From a checkpoint of a small contrastive audio-text model: batches of 128, 26041 training examples.
Rows from block 4 of the text encoder, named by matrix and row number. Rows with one number belong to one neuron. Each number is 500 + 40 x the weight over its row's rms, rounded and kept within 0 to 999. All counts start at 0. Numbers have three digits each. After the name is the row's rms in percent of the matrix's.
# fc1: MLP up (text_encoder.blocks.4.mlp.fc1.weight, 512x128), inputs 0-127
# fc2: MLP down (text_encoder.blocks.4.mlp.fc2.weight, 128x512, transposed), outputs 0-127
fc1.347 018:561532510562455503504519402493483460470474564478552488456523529442562462503470503524509535463518441504437543462508447494587505515492455471422518491456517497476477576449515428536491585476497457475542518459484579525489496492560453523522554539534497454505484535456409480463506563488589526478525429526532461390513464477473508480511498510546511489536540533541531561491481499523461547448515
fc1.348 189:482490491527517438478504522485550470536555535504508382485431543496453477561513520539488464449474473495513489513558461420508464550554486502457481481540504558554496531521567549552486474482526499445521523486553421465557478515522414495516467423485492536543529538450479448457500459540504471527452430561507461517515494491522544492493444592520550553521556426488474542471466490466588497501573
fc1.349 090:551474458492488590529464592465460533484578497498510386460517478487401533481563523507432462515465454578474493552560470518534451465509578447483546499435570578532483467443471500496485502492529518504527503467575504498490526482513488495491461496483496422521504453487477487573455546532439455501497510465554495544511457525556550511537492496520532458496475456500554512440480488596468494493512
fc1.350 066:513497504433480472479561517506456390499536520508497493456491510598571508541524575466576536503496536506495431471471506493570479492566467545478461483543534481408489486461511442485441478490555461484498518511555505498506513518444596440489483500552512459507550478469499452505527509510526507523499531519455477546502523444467550461570461511552446587399478536519416507535491482503523427463497
fc1.351 007:549499571567500457428541556465507498423499437457502485455427473458482549452545493513519498542508526513463512503517490550499465488465537490485438540523525475458521531466523523574496514574546510569586508480511488408459444497502545482514438504482473489410582525458441467565441528433500490520447482525545510491476460467504513590467504483442455461526512470534564536483530529478576528479474
fc1.352 032:528436498470553498513485539479464502545466429503495533435539486466545519501454539509463442504555411517525521497438519516552472535477522571536514516518533471496503456514539487562523487464567479440552486540514482465469489514461454588494511544532482500468509470486579540443582375544565461551539491419476565425511470490480510509472572539494499533515534473456473461518455454421532504483505
fc1.353 022:524575527511460562476478428523475495482420477479504502480458564421504544498452470522522550488493490548454492530567450526546541504540453482405449484479467497515525487453570470517481573439503463568532517467482518467467505542556466535499558541497503468479461546476452516530511475516547468493494481625468419378494490499438509482473525545555514496530511516531510581445455497481492504463486
fc1.354 105:499491517526504528536438453508559530531498581431513486468488531521503530544465475508490537535463450460484427521522454594521475408502491504495548476532461582493530491507515442567524559508488512442449429490532525555443511534490541513471466493553452580429601471532519482471543498541520513415480429455467537508564560498462473513548462458499450507487462479483533474441510521466490516424474
fc1.355 096:456501467508447541486525479506431433497419527512482574527472462491508485505519493442524535554498534458443521422543496490591524535586542542480467522511536414494532457545498510472486519526549436534549517490453467507505486547542530498465486517486540538556600509430532514466540458450490487538463531534427512466417521472518482424528527540498514543496491517481418575446466442478501505566465
fc1.356 043:509464507435534578468517470522451421538521496466502591504478501570468516543532519495506588521489421457469441458516417510574480457512481512488482499554466526460490434475475469540491542475494465426518523483479485486524559510458510485482497538541503497511551438454521440497482519496452554559484533425544451544476544499494516509586446552616446528545467543522510481469513482522448469464564
fc1.357 023:550555488521526522521484477535468507508492530437540524467509551527521562543542502593486447504584507392411545536518492546510460467518495444497493523500460507467447500476463513447436420508547554502542467540492464506534485503505528547504483522476485457532405443525478487518496549495485416499533514517473527525543533535516393553447457540521516450446434531465583494515487520435529542445489
fc1.358 105:496504551530514509510504554541517484461514570502524520443504521522519478524482444433514505487468468498505460454437465492467491463467564466515428512507456507439525486510504513545500465504505528474491535428565445436518507461476441557508495525563497512443511497519517583487481459530406493480580521347512465523508494538545538577541507476509508533527448514467561526483495504430580483563603
fc1.359 059:522504589595498527521463438490536438438503455453537530450441497516472506482445546493429469494482467499464528528462473543563528451519494547477547482534543494536523441524498523469501442525481554485536522531568479506487464483471555549511535499481560454486472513445564502527487503447519548510530475476433422541385528500502510536514446546554458481442440549450475467514553524592552509480524
fc1.360 083:561509507540481528524502515496451497499537529489503506525441480555469516533507479501474390452433541433471444521422523530541565540474453543546377486537494489523489481476465501573530526485460518458475473503518486493459531509463490530491490491486581453497558507454491592447481509538495468476492405408545477541536530473515536472503415536547540487504557545479477473562561524507487551518427
fc1.361 061:534468527428467521566509471519433444485519539525488474515374467538488494454488541577514496541512520518520496517530492488496405487506456462450495618552531484443461512478504484467526502508508503512512550450470483591548461542535492610492498474479472544477518421563460451472519539578525477529497492476531508571471451484460527481464510523531490523488424470502577452444538474476535502509548
fc1.362 087:451499483468455479579522494477500526503540572450478458449541519441496546463539472467527560509516472554444455430536606533501437441492497429494465510516536459476473510514417485486526555495562458517518452477484476529476450498481536469484516469516456567492505491494554538472519457441441523519485523589391544584507503526546535478479510556508476535568474568518506482475538546472463480564462
fc1.363 110:551488576520585537426432520497497558539563511558473430488521515524469449501567581564482494499513464508461461550474422481551511538493469452504587454516498535470469505519519462441494455484486487478470444529534485550544544524364411483481534467513577450482491450493474520504523477541499491525467462550496496536460479493495521594500539514498503528475515476465572440486504495516476453478524
fc1.364 024:560565534534537558524487399520482462476464508493558498460486553469551503538492460528503569464478474576476520540552444531563499502495431415431461469452507510535497515438529417496512557438487489507542528507522567468476524528519469519494557512484499424498413522426421470511497526517523483499523450585488418415487505495476536476465525528545537507525526500503549580489463492521508510489531
fc1.365 105:548517598489483468501502476538561505460539516458513427446500496519493466459536496548396432418467540556522513559541480505447443461499495421540487477531461562531459472500496571476544486541461563516563514548575525420490457496620496480516474475494500455491439447507503470552475503536479514516461504529519505511484484494522536524450517467557470473433510444460550555449521530508501525556491
fc1.366 006:478486488545506420495509469513530513403487445548491489540497521491594530572523476486507511517456499544518527539476554534543542533544453432481492537542476503574552506471508537587515551509504501502443479483547513495491537505481521451567442608473532506542551548518473512516506463503528480479547477502498505472455497398540607571506456538435515469442425508482465469453531492542529518438461
fc1.367 016:470496493535493473507466547481578579500443464542500442485478476451480468416569471570505520519490537481519569466489514549536454527446441503484521499498441533512439457533490482514420504458475570501522484553452514502511534534517490554480528450541520471487525514410458527519496484527424473433457462595502513467445458552512491542476498524501467488519494467583447521505566453490581479581427
fc1.368 110:515583498493540476514536478435515514443519549535563450482492459444470492508532550512540497516454540494516463498407538424448507519530560436539549443516511459564506561513482548466527466459500545509525538465529482451445500370473535605583510453534482494511446503501467486548526499481506503552484462456568477498511465509412518460494508509446475461518496544483542468469498453574515533460528
fc1.369 043:409524486468515572492444544439499513536443525514474490554577383582503520441543573501531540537446478547497528466522526506603535507545477534446487480499496479440486464452518508506460485524525456461485516541488518520480540527495511506481581500528516505505497480450456533461474511537542515521452470567471496519484524481450475458490432518591462502484440523551441540513487561426523412530465
fc1.370 053:488513538454489507532547518540461458528484557438514448484550473551541506486423527432495545455489493468410534493469557503435471469519451501569529483493543511477478531493511515509549493491497493473509524525551477550531503549496457512457492544500519574559606465417502485532483444448524447524553467509402498543468450432437489542548469491519496463472500536550434530612515462488570487521512
fc1.371 104:593526461529436492560483518530547504488571510510497470481459542525513472455481477522483485479515459519470500488476479516482503444493556465479473463576488547517468476505523508479559437548511541505491534488511626465452515525535498480475511531466425518458449523525571440541508571503471487530505444487488552428448532445501585571519422484478407484479506498507484481621568490441540478510488
fc1.372 086:516539517517561519467527486548518506547457505497495551455499477554492485538483504505604525500491492479509461505566539529467507561481439513631460525529442536436474509451521512517519520474459460495488411461553469557421494444386457464527559538477548559489531565442540463389512503520515477519488471463513487500461511436454485466573447517476510523501490502533559516512455498509513487450534
fc1.373 052:577541510531527561521482393489439457497465506483538474485480572441529508522491409522519591533461465524494478520582437514545528487528517410419474463475481512507477519413532465513494609449493481528541511484510536509456539487529459505518575522499559457503451515465441529518529528535530469515500450508478426417470497467492564483470507526542487516495532524502584543456500444489511491496518
fc1.374 097:416532446599454518502472441470505541477521529459520527480515527489489510472519502484430482444519564483486485500490574516535528583485493574482502578518526473504583475469495514504530483522437513510446502505574498458526503473498521482475562479512507562498513528506456486496477501445543489516500570517400468449498558469519438469492388528555564515494555491562431496552483386456521515525493
fc1.375 107:545549551523498542502525386408503496511524547495496459432492446501498519462536496470513517520506515589500478516473522482555497501552527479502474489525446528499527454495512545476483427528482532457471530528604440490466539493542461482466476463514489547509478569558463550454494453515497519545535496514425553559465587430458434540490440404462506452508485480498560519495450488445558522564494
fc1.376 068:432459512471441447458471482470463504526555469407558491507521494515564470502603498446510506510515499504490486499523530489477531601444472478516503516509501512451463484480502457462495547545554487528562525431500518512564586517526494496473464443475462460483528505444477510550418532530605433543507517489448593545441519431498450586496524565545492500483515507497505438519465528486549503470525
fc1.377 112:437507547465474428496544480477431519524483545451465506478527500474499538545550476448510544568512484396579478495522456523551466469551546534489516477442507508504511504562422539529524578469486502599547497476556466532489487490518541535551390483477512471538518484478433477462544478468520463519437517484532494446541479503469542478575457524439467487497514459491546523443526443576450523475548
fc1.378 079:455568454471516456543496480514582509562530519465473474437506466499543526480491477510520564466542470563479461431561555497533397457486490481561486459527453435519500498514513499464520518459505499521463419528492514496503476487501501482455507516515448580471470492554484511475474508483472490526479519602454452577476478544539470492463502581532437577615440570522476519481536549487484476536439
fc1.379 087:541574522533546575455608467566454499445454493490532555521493523477499513485510553496478545480554510442546485501482510479594501548517445577549477426517524466542478457537481491467557522453495485476547446524529443512498440488475537449491489412518495485511504506493455483511501525532479571473452526506529453511436483474529479462510446527552538541512442458498527598402496504488538475470419
fc1.380 124:595511529487486446507494523544515420495486481506455478484461487582535507550511482491518521488549526513553560426415511467465520494584476484560489509505411535485494526532418541483465514427515569509468526571480528455476607526530567503500499450432527507498558439514447460478504467476512512507521518488528557509380527455495484485464450550508437531472546484477503466493486497521445468484552
fc1.381 033:512540477485496499455465562509470444533493510562475515552447545506477541496566470580438478539471478505568521438386515474530531523521474482541447471547498542456497483499458534483415475390469481509461493513514504564476598424556575552551485486408512517491550464503520479499559522457480527522511524480492555507437489492497529521515487550451539462534527493511466456488484550487445424531520
fc1.382 079:482549506486503572551536474538403474491464475541532504444507437493494502500506503465580464540483505456484513497520469484468495486518471445495516496520577528499504500509541445587579477460470510456487428522536483437510498508524481501482547553534524458542523461565542513509490551454481473551487401496452473471515580559519428559493427434492509522494488500459415466486558562572527431513572
fc1.383 107:545474446496477468539553513503514555462521474462590507488410530519474481497454479502522570459459570511517585431515425494527556419452534603547509477531509510479471491486539536464476490506482461610499490521490523541478482512481464459513523459481468506495483460483541529488431554561490487501431542511496491533425546514538552573553451520468495441451478502395490531492439511502531509472521
fc1.384 174:445504533468511480464491532517508460499519489518459506555505542540540576534597511571448494526509464512537504499441481436509469517528455535521459546548440532463564520510502524531420460428513555523494470482518484543523482485534529511496521467424487533503553415527515550508469494366470544533471518450462561461464481497535503573495471551410517471462546532507466461465484530533412490555446
fc1.385 102:528482464490524505461488522508464480490507556529487527484441509488458483485533421527532494492531475448565485494518532584469536493533505438454425488450501510494482466519567426540485538542559541498431485535451451453471567470481450435514541515557506391503530449491576471499541523540521512436568555468511577509515480490619577527468514509443450510481550503450537464495526498502442479470535
fc1.386 035:575429504470487426534504452498557510514522546486557443453534459560547474493502536486455453431472498539549440540536396456393456524463425452544504569531514504501499559515466467501505486532500642468542499531529498488465502538480412468515503527504449534497508511492457539463498483465526487485547482562482514534529447497493459526518474496464506479446546501483449533536548520514512577523535
fc1.387 029:483448474579546579551470542467489514512527527571533484496541529451452496431514465502513534539438436462448496478453496511500536426436534450419592435517557505546519530445453574510464500516525505468514508487542515517477469479457521564544496521494385489523459480488458473506486531494550498500545415481509569472506502504526508508505531508446480461511459522566431425529515543520552477511432
fc1.388 129:476508517536473393523425466538504480564487476519491520528565488479501558555489535508517469476494504514561559499551450459569502546574509570494510441412470489507511518473483466455519521493490521530430446504498537477550509466502563504433533521446460533503534557553436459449477374544476456488506491485548458522466486483531488468493496600541487555539506465413477536502484506561470463543503
fc1.389 087:507442481532441524504472507464495488447516477431479488471517513494537470458567468507511533487478446531465527514518530574544508470532523519426483534510503511506498413522508489471532467515461489484535513508546506535548522528462461487518530532520506451512535528383528500535480517444527524586547494487409501514465531412512523486497372567546457542445450528507535397532456519584565515475569
fc1.390 065:523472537529531530486456503476488527509594483404526528516486476512569516530544519454478504518547518513514461444484482440526443488577455540533487448494522486503458475479507550519553486491469500530522516526485504481501467559530509577546415537526453509554466488505481429527548474432458516523546504492380534501441425530420564491426522483410462568486460497520507496532529523533525424436507
fc1.391 014:570496476455492514562559499487543517444477510451465479502523460494561472500519564540499459505508472555531491486538448551502456456455411495499517539455394531433489517533564467507496521476503521498566516543449511571549495502545441510516490491509494492539502476505452499482452510551484549498511441588458479479442504598495463520503445462461472469515469427518593559566544554563517543431511
fc1.392 061:461444516395517492504455480455495540570504446455554465538458503452592496524541504438467511502524501440512495493453526515512497556424437486596486555511450558485464526434486475520524535543510508503507521446458476555523507482429542503452537439490522446439485518509506439468415522503629436479505548458505587539519514501497492482519525556491465464549550542497526468479497498508513531517502
fc1.393 075:553530531454508523522573476561510401464567488435496631479492544563554533545510518488417501499526483442499449505549456542469419524445387526545477542504488467512490464432491437511463528456462518507466468516524508497510480478525457397501513526494534538555537483518477465478503513536530460505515497512444425500504463542513462510534482460523506497431472507523553534532530481548468499512573
fc1.394 045:516451453554520564496517501485442507532486536437497476524506600525459484446525403449519543528477480495516480499567506412511483407530600496406527430486520548508501502509416551488464488580517506557575504480455438473479447521557527472509543445494528447480509463510511538508528459494532526532543527478451527520480517537495526464553542559479495532498519529496485471464475489541529462501401
fc1.395 064:503568501482336526434511478535517602476538516496494554546489476543560431478490478433491456553514508528455547502511526468470492518489471450493529458521508557523580485520521496508417500520498497538469454466537529430497510476487455492548451546497534495447508481507506563465521496546489485467522487511453470487577543523471456471514440573505581516550533479564510465503393452503481494509461
fc1.396 083:445507463490532464457476515492447450540532596519442562549487500544474501438462517492541497429505504379509444481477536468454541573526443508475540584592512537476530502468505428571476535457524484475433530496543515580408527477485517514470540517462545478469553499449502484497502476546482523474465533497518492509400503566493489487550515481459498479536469528448534547525541542475460492530522
fc1.397 012:535503439507421438458536507507487524457518504494486415551419539546467445505569480518538463491529476527461603457553564521519454492587515538514467490503506492454511495590506526478505455524510484486485476461500530507481431566558436479496497538524524457475518533520437472484514432482505432546563452501467490565561537584539472516574494523516524515473562517534511485495476572502430462457532
fc1.398 051:494499486472489519482559467572530478490536483486500444500482561494541492536429499519496495509594568520520469485484560500476520491462524461519438491467552528507563471510495504454512468489608472475476528452454496502400614471523464496444465593468504558537481549594489521497491519501481565501460534487501462542527494542523469458520449503543533455533502439432486581434461436510502459430495
fc2.347 019:533531535512489400469403461488491538526486563509510470433492584487458543458558451495495474525543462477423525505478472478582515543498521526551440584467474423464492512456561485507520477501502531480518522528504456486393529538520491541521490501508483493457520454466484558495511495516488480453476508500469581443590488541458551498469467475483567555480491550485491494444478599496452540523433
fc2.348 227:525503489460467459534520480448501420511501518541491524463504477539482470476539528505452489481499567480465504479483534477497481548516550521428477491455511471513533481533587491431403463518587548459451548441514536561552445468462465595575536471514465459517533564546618559510502508498496445483495423514462490483522519553443539415493471462471518558463548466539520506481478486461546528503526
fc2.349 087:474537453487440520527483505475554529511424499505523481472496431498431464397498559501499542538534459505501485552487525531535521494499463513568435558459548541545470474423509466550464510535637496520530541488525464525480478407561514471464449500510535547512447494458486533546532518456402475486460561467467493562505447482520485488470550496565550473515583520480453502473480548538514521502470
fc2.350 063:475478465503512494475467490457563471530461497522502484498508552575470497507545516521509462505428552525468563481522493457486487519501500533445489469462555464489471504490541571566491551490532460448503486489430546530519511545536500522582539509533514357472417495537514488520440468551534490512480471461464454562514493554504525439466549430516461473436529604527445544517514502427484415554542
fc2.351 015:506443460441504508507468489516504545459448537508434511436478442480551532454515542473548457436522512437446454468532521484498502452519495503489518480520514495528494488523455464436462503433474480486420457538540474458504532477509439446469525452618510494459543526463581458440503477424427474405568479530458521494547504458512498505478495494494540518539455468503539533538530425482477449469394
fc2.352 051:535463469499462489517590473496478541511487486491464625447587546470459451524507472439457448576485477588548468515486428500447475485516519532501538453507496530506518492516546460477473460511484485449540555521550494490502603496478537543502600506598537533552498530526461513519498466529492423484499487509521498473430436455496441472482503546550507449490460491465494507477511575488481514421530
fc2.353 021:560526500465553497522503472461500474521597623520528461459586534432537506489555430498474561440507468523560493568475514454595558528481471499531513568426485507485469491507529460506490463495527564412469440467445509463436511553571519544468482511526475501467517455445440537473506533497513498503490472438516577528566471553484525498504546528493546525508550495483454497516480544489493469516486
fc2.354 124:548520489559444514466512526482487507528511513490448464536477528479476501467432481487475488496540518489526507514511462530528550495513520493449470456519486578481535525533525471495491478483470489485473450491482530561549409534560556593445404516551483521549488505495496471464552440545544596420466533485530492497583511580509442577444520421472411531503511483439442469474571452538452495527488
fc2.355 052:531539533484499474551552506434558487560576509474481448517502476530438467489524509542473523508529551477503478500518547555477468487420506489525488462445409485563434512467550474481511467443512549460438552486536571536482482509470449489533550412494474437437474496546548528565463483568476464453486463507562473542511482577523536551497538420498478489490573515532563456534528559446521485468530
fc2.356 037:454455510508477521516521517460543518493517518475528448522520472530492563491443495561532484469463474538483468469559577483522565512499482523506462464508551547414515533453457555485529497484500437509571513553501482519449557572518525525551519510510482430443432469514498463572515471511509501526465547552461456538550461544500476566385479473529455466593499539484465555499504537406502416572492
fc2.357 023:566530434477549459516485533491495454521425531471520518532489518500450512551552490489515493510486417381501540603566534492559481473496512528484436512497550501405514494531456535490502478493436508507566524482457499460506458514461520530567517597467530522546486547492464539495524451532475514458410567484487489554481507498518486400488464536491612504505515459513517461561536482493539522508474
fc2.358 111:541576558562512582528488504497514451522469444475504520499528520494515473468554504515513541543494546499483468406481508558550597568472509460494505455454512529488437466550546493523541458527471457457608523492531501475549501519440448491523502528440617593518458481486495545484454513458513501454514462546519454459454466508520485429427493483465494502433526469481512459453493468451558478524526
fc2.359 055:411469484523527471492492491486534543486467493442506481511573503534398453504541609476464487544500549562464470557511525499451527531458548529444508582424494494477446518444495484508524514522547448497521576512506542548531495488473522456529537519529506503413588508525551484525481492478620527512478528468523406521529499463475547471426440466484555486501501509500512455512443459520514495476444
fc2.360 077:512487493450508469431475488509491515494513430477507512525470512557531520521428544427534510466423511604422487525444539495497501446503496540503510468441528508452536474480453612486521483482473525545561502513420517465442469586487532562533435479551525488476482500511549529539534536501564511506500551467516446478456473615511556512486426475487493467574587496502540476486517509446504466507473
fc2.361 070:533487444450498446551515535534578513578447579467540502530531490471443489439480543458497480519535542458491428515556506435419530532495518452474494482523537471504545511524517498499477522433529493574496486497488488457437550528509500489521480476500470445468562477579522567472537460531474523462462554517489506407528498480445540479524552455514583559456528389534504512496520478447507448535433
fc2.362 074:518579488468486445590439505533534472563575549509474496441517486482538550455445503521506528520504467563430489447590482563442411508535532526568499478478446438506515523488496569428544556464526481516434490526544490559531543429454511474422469498521460490447546496503529491467479468469484488459510457520501444518440465508557503501505550548525486577562489502506467480465507544485439514524514
fc2.363 100:491522429538506428409527469539465520501509493502486435497437490518518592436505504470529496453517543532433539501514534521410537570491583443505488515540512408522546528438539531560511478478518525501500501464497584454463431535498517496502449530502517539453469509551447479469498502442561496486533551520494540502482511474554476444495616462530470541457511530473420531468557488485454483534485
fc2.364 027:584504465439505538477474445481520453514570559563474449446501523404490531480521428513519564455500446527526486510460518464612569534425457558499498587478515486495487518451525480540520432503511575466483486419438458510467479557559477556445470522501494486425544498452469529489496522461504473495491502539551562505533486502445527490501524550455540495497492546465430540500497526552486490515468
fc2.365 090:430556426498445541497450568539476535536491522486550515473537544584452488469484500458521518466533542462495548481469473524493514519555522488548502491558521485512471434416485428482513523578578464398491560479471515513536545475430537471530501506485502562492512513478547494491493513467525569530510519471449504442527516455532523511463614504536478496475532448425537498497565432447492442505443
fc2.366 014:461545513521555546449482470525472421505531481540503548525537498475476461512469483455473446446539491470552506549495556539477525513491524529511524567508436459468485395467451493459437555526450559464532480485480481482474471472561475468485506474587495566461492547575489529475446472516477540538455477477421454505472447514469411586529486414504482550545455499458562553446479536492451464500504
fc2.367 016:515480527462511509573598498460542518455539480458517497502504488570487538537537541479501498500478551424514511509557482493478451540567443503460514491489614433529495566429547434501534463499556482508465557477486479469468474464468481522451499500510490476525563556585486460476480418495509484545497496442401503519521479427532535488568497470505415477561452473443522488463500443466527484508561
fc2.368 095:478479494456456478495509515469519486453576487550458491462429522535519491437544559518462540487500501497462608491599570539528488523460492554506448588443501468541464411482543502505537464454533510451506528507516523504467451551415427415490469496472480563506550507494507523552553519480492494448509485559487482447428507543457448465521530460562471466473520469489480527500513564459525578475524
fc2.369 036:466393523491489427536472482463559491505528517500498536495469536541522497579508512476476443527457489502455490485553497464516511580475465473487514444478550545460533567454512506539461498429517436504521477487510493446481572534475595525550500517497522373413456474508536433564505473508545532550504525470529464573503496563534494544500515470509458459476505557495431492510513474430506452556564
fc2.370 042:455522481481539470462420472490562548478469504541487458434458511542413461469545525556517493489534485496481529452509552506503503465508474505458428499487504570628503531513442509514473473459543517456521497438476513419469523488467554450516448519480528518460490477537499491427444442519531498472481536467620520532456536560505517530451561469502578482531490463476528541487479620487503522536512
fc2.371 090:436472520464464528469498520489526503552503449550513493503559508483432438526449539472488532538512557463496539480497501524557502434523439532529459464548448434571459489489481450412538528543530463475539507506509531452591491440452533462490523490479512556529513498421596510513511519440488543560471438531441467486511562545463575537516587484447451525419544475493549553519496491467477508489500
fc2.372 101:520465411517518414409512547462447473502474491451578447477532530486543492460520543499488469521470565545512474529523499447449506530486488505474461564446557418582458506535485561501521468474471495486545496527510555533505423518444567541508574466482521518462480527490480562519541484509492460506544520524509458529482548503465514470513583489521509537443488572584461431424455497519465459556482
fc2.373 090:533518466492485507504480456455491474523598589569505467446518537435500554512538416517467572403537452493504524551482520452627596546470464536516505602440509488491490523454544445489480445468567520505482521488455457490483485535507476528461511546483469467450489489405402522504469518506527442523488458516518543485525447513454513461516508522484520529488503505492478554488501557495489488507514
fc2.374 083:557470546489476465559512432437532585502511542469501580524507557528505551470462567471498457482487475572497548512495463460547498479502494431427523555499459558522516442511473480487475473473522559537462474546520549533590492533491524543521451517546585437515453514463531425429532511455492495503496473498517528542438459513457477445543514493484504511554440479528553474453378491471465496534517
fc2.375 107:519467462509462477525528486487449562531568517461462571502450511515533564464535512573489463454520536501461556464492568526476522536416491473472556501452494520528531490490544476471445421409495538530465539472452569450520510549488438524603509509449514475457550538543623473528523509498542456508520518525523483482443452572483481394524524490490488467477519474525451496442510472484474542493501
fc2.376 068:499446510519503519499466537489531465530554455514490500597476538519503483507444542436581450475489514382507489500439459495482465599452471498563483524570514465466470464552500445428449508529473455524523448463483531479482605548529556523537538499513479466434471493490484473459476562469537555447536521514424508579529544545518469541516563482477479501477441522514479486451440527554478500485498
fc2.377 135:580481439524417417580513519519527542490495536475513482517499502522524538425469482487482451475517488520543474513502563561449518515534503515462507482520525551542515562517479391476526481524521476493476482520472508519441431484494490461493467505505455525548488503557517510470429479521544569406439474514526533536616578504530441536451507463555430502542493507437400487493539505495444481521490
fc2.378 085:501523532464479490523445461511512526564582536502487491490517513478554535454432504465533510501441483600477525470551447564502413584527519507520484440461434426490543523450504603465535525501504498492429529508536536511554585455500489531452463519525415483464580493521506501454501442530489492452480459507499427459461526506552502472530558581530455528518497513486433457473539527490453506523509
fc2.379 090:581435409518519515508528518503469536439473539493528484527552604536446404466465468494503509521506463489494447601507525473466563520499453482535428520555514477508501519534507485485532501523482544456570469488490543506468391560489515505472506442457534549599474497465504502536444485497453464485587432514472562461533463486488511568430457492486542527521539453516526499492468480520516547476503
fc2.380 127:485548516483519458523438529510515522550461565520536469515525513492529528455480488546497547485475423621441525417529522501520513475477555563477502464539477445463516499469512570456484474462476486466501483528376537428478518425531628452496517544505460434519516541563506497496447447469506488509548476554498469483486493448541532490520500546493546566469507471500462498550543539503479426547480
fc2.381 033:446457585555515517471471512489475516490515563476513475536496542500586520507439487485508567474483478523482527498493499456513524509492486563507503535482430454506627522486588462404524500473547488446522462459446481377542533541514512463514527486458474485493454474508543494516461440449587484499554515526503492514483399513537505515421498495517512564533532561545551504530476511449469507426504
fc2.382 095:522524490514444534574448470434401481493453524538466434479446461500545479563537506500544454552482561473554475452474472375505533492449518475568556532489531535497493474495470486508490465477488502532498508577465542476539517505499526456536593527524462507555486484486582485517494483519527500550530495491493428459502461484433470547546523459469528490582454487517428449444522561472556559525501
fc2.383 125:497493501459489431503534448474538574524493506462577524489560509520428521506435503564547534477466523546516560483512494480483544517510527534502554541540571537481426448484436462417538519544482447545448534518500445510485496496461459443570505478546501569499491469461556546424449521541555460565498488507500521483439497482500555566484513523415525497492456531411449553493454542455463478500464
fc2.384 193:552546561530517523522460571453434474455512501524502473546486531506480541501520510542489593458486451575470478496435487437461545495492444512538476540509477521522565469483490522433457517388572544497501499476506452530507518483518539496529513509391478531528470429498492538503395527430534500510487505555518482447498562481531534523433494464482529494513582568522484509514457539544436422490482
fc2.385 111:519565486540488504546435430481446469603524483532466547551510429446440497493448530475535515555544528517542487509505484494501487469491470491525474420515443529514506450534458522445490496496489474500463555471535468499531535436488552553492544485492502488495584506562518494486426479510597525523479512449510567512490479478434482456498530458400453526561489559561580495532515412468475524569500
fc2.386 040:477555562535512496473499515468431522472446469507519504503506524438529538617543495531527514460517502507430474416447444492595471513433572509568543492494485481455488456507545513482463535492454452534488456465532531606523497510555601569525481528508551513480556539458505519494548476508451525559537514512549509527469529493462479534505545478487525489523466474597498481448431479454514468442486
fc2.387 022:507465510526517509418477454533559380452508436476430515518514479528500462539436549412451453513506564465455511534478528489492469516506429580485458481487430513483501464495572400439547517466434483546465525548435511457490475533512514454493456541446564431489508511537513479498481519473559534534469474508546499480488462514492531546444513521511493511537528547462482524495519566488452559425535
fc2.388 175:492535508432466431488445509458526503535521582560551515493512436456586517523451462473523516502503531500489488483494495501495459587505518498508529411482414426390519485466562536428464505542468500447459509572476504482543569459514505560499531504519460477508526521571530500480423447557577477523525511505465501502490463512524497517606502531465538447482464515486502510471577504545511451521458
fc2.389 076:475464494518452524541494481518528498552502530439533516532548521570425548516446592425473477453586521499484492472443515458459500520437499497514526524495461513485499476537405497476475515571478491507511547554483547377565514520492578483479530472503584456427456553497493465465497570434552538560491510473461480496490529478520511502488465503416539510546565486500543534449450493479501525556490
fc2.390 085:552464501473422498460495571528464554460439542490460535487496554581441540558490503496470531448506445492482547492461522455447455497480518503546512499520486549457473475546488513488507522526468435508535545485534508527460592495530459543543554527465409496443588565444498496445507557500535506485595456493468448560493521585514474513500545484523538448524496490442493498510550447410472495536457
fc2.391 016:511534478493497492485491534512453452528504516580539558508448585468466595454481450485527528509484502422513509536521541428509507467504517457476448491555632484461517518501470481516520503534469511537474540550491476519439486541440602515546470467571506464589492541567457517502470473494492564553562498458454504507506480499490512557457454566512550524542491523573480504447469439495576496499482
fc2.392 059:510443512543531479498438517486527435483564441474481386558512537437475454539468530455515437546444499484454494487498460490577479563448507519501457537508522453468493416548493454374469562508571494514528458500528548559583569519542537474520496501493488477508531524475539464459473505454571530471486578503498547519500539482504464551517514491502542504505506572540495453469461504530502477426516
fc2.393 044:498454457582531488497448511466506548506452528533525378550489463436463460517501497541540504495530540513454511460464532518531526495533518517484552442451513493483509470477585555447474460513484392441520573407546581463464514530486469538516540463507490402462540519567543534532435412487509554517480542501521495536485475469494515471485497489456563522544499514522507496501552511518533446486430
fc2.394 038:500471434518515493448538550533494458460497493476527512442501471555515500571491471529486473494466498483519495572447501551501447423504391536551503501554471461479500486547531423515535525473456491477488493527517488455497533529516517500562539482408542512476482516470422548497550549513410546519557471597529480462515536544463473526526442419494443442506468457568561552529490577466477522445522
fc2.395 054:502498483491485516509553488556452555512530507481510538528440414481485516492515537520502476518547502540507547456496593401503488536506467452518521520460471587411480463516476547489458523556582541467435458421542510418538465488500536530516458505569542502482475470549494447446487540495463540518551421536571507463514465452535487468525426575466481549496512438504496532472484443436484544505499
fc2.396 080:439541498580528473468484512467501520546512517486479477517532444509494473451391455537421479463471544542495519493598489471494470566563510492465532419453474475492544457462624529424541514515481552501539489469511552483483498462510547520514475490501439474466487514525552557494483502496542515470645475514509529454457450546480478542564546475513506472521501519508496434422500502514553493480469
fc2.397 016:499482427496492512440488483544511538595457529492489536505497506555561474468512523490469468547552474476446472451492430511462469454549480440480498464508516500548451560492553549566485546489500505524525476415459527471452529505411521572494551465494526541538558549552510533404511466587493426515540458540523514453515520509512449476416483501444445503539459577528541547531437479513528519501516
fc2.398 039:485466506422492483538493520569464547493485565475549514480513521539521536437480462502438530528564525490543513512517547433512494458461534481528594487458524573482534459485449563487456559469534524394478532471482513477500617503512530508485489542513519503500524507496522443451490444515513521484466534479436408500500421447512462562465444599493546498422496429508463482547491486558514480514503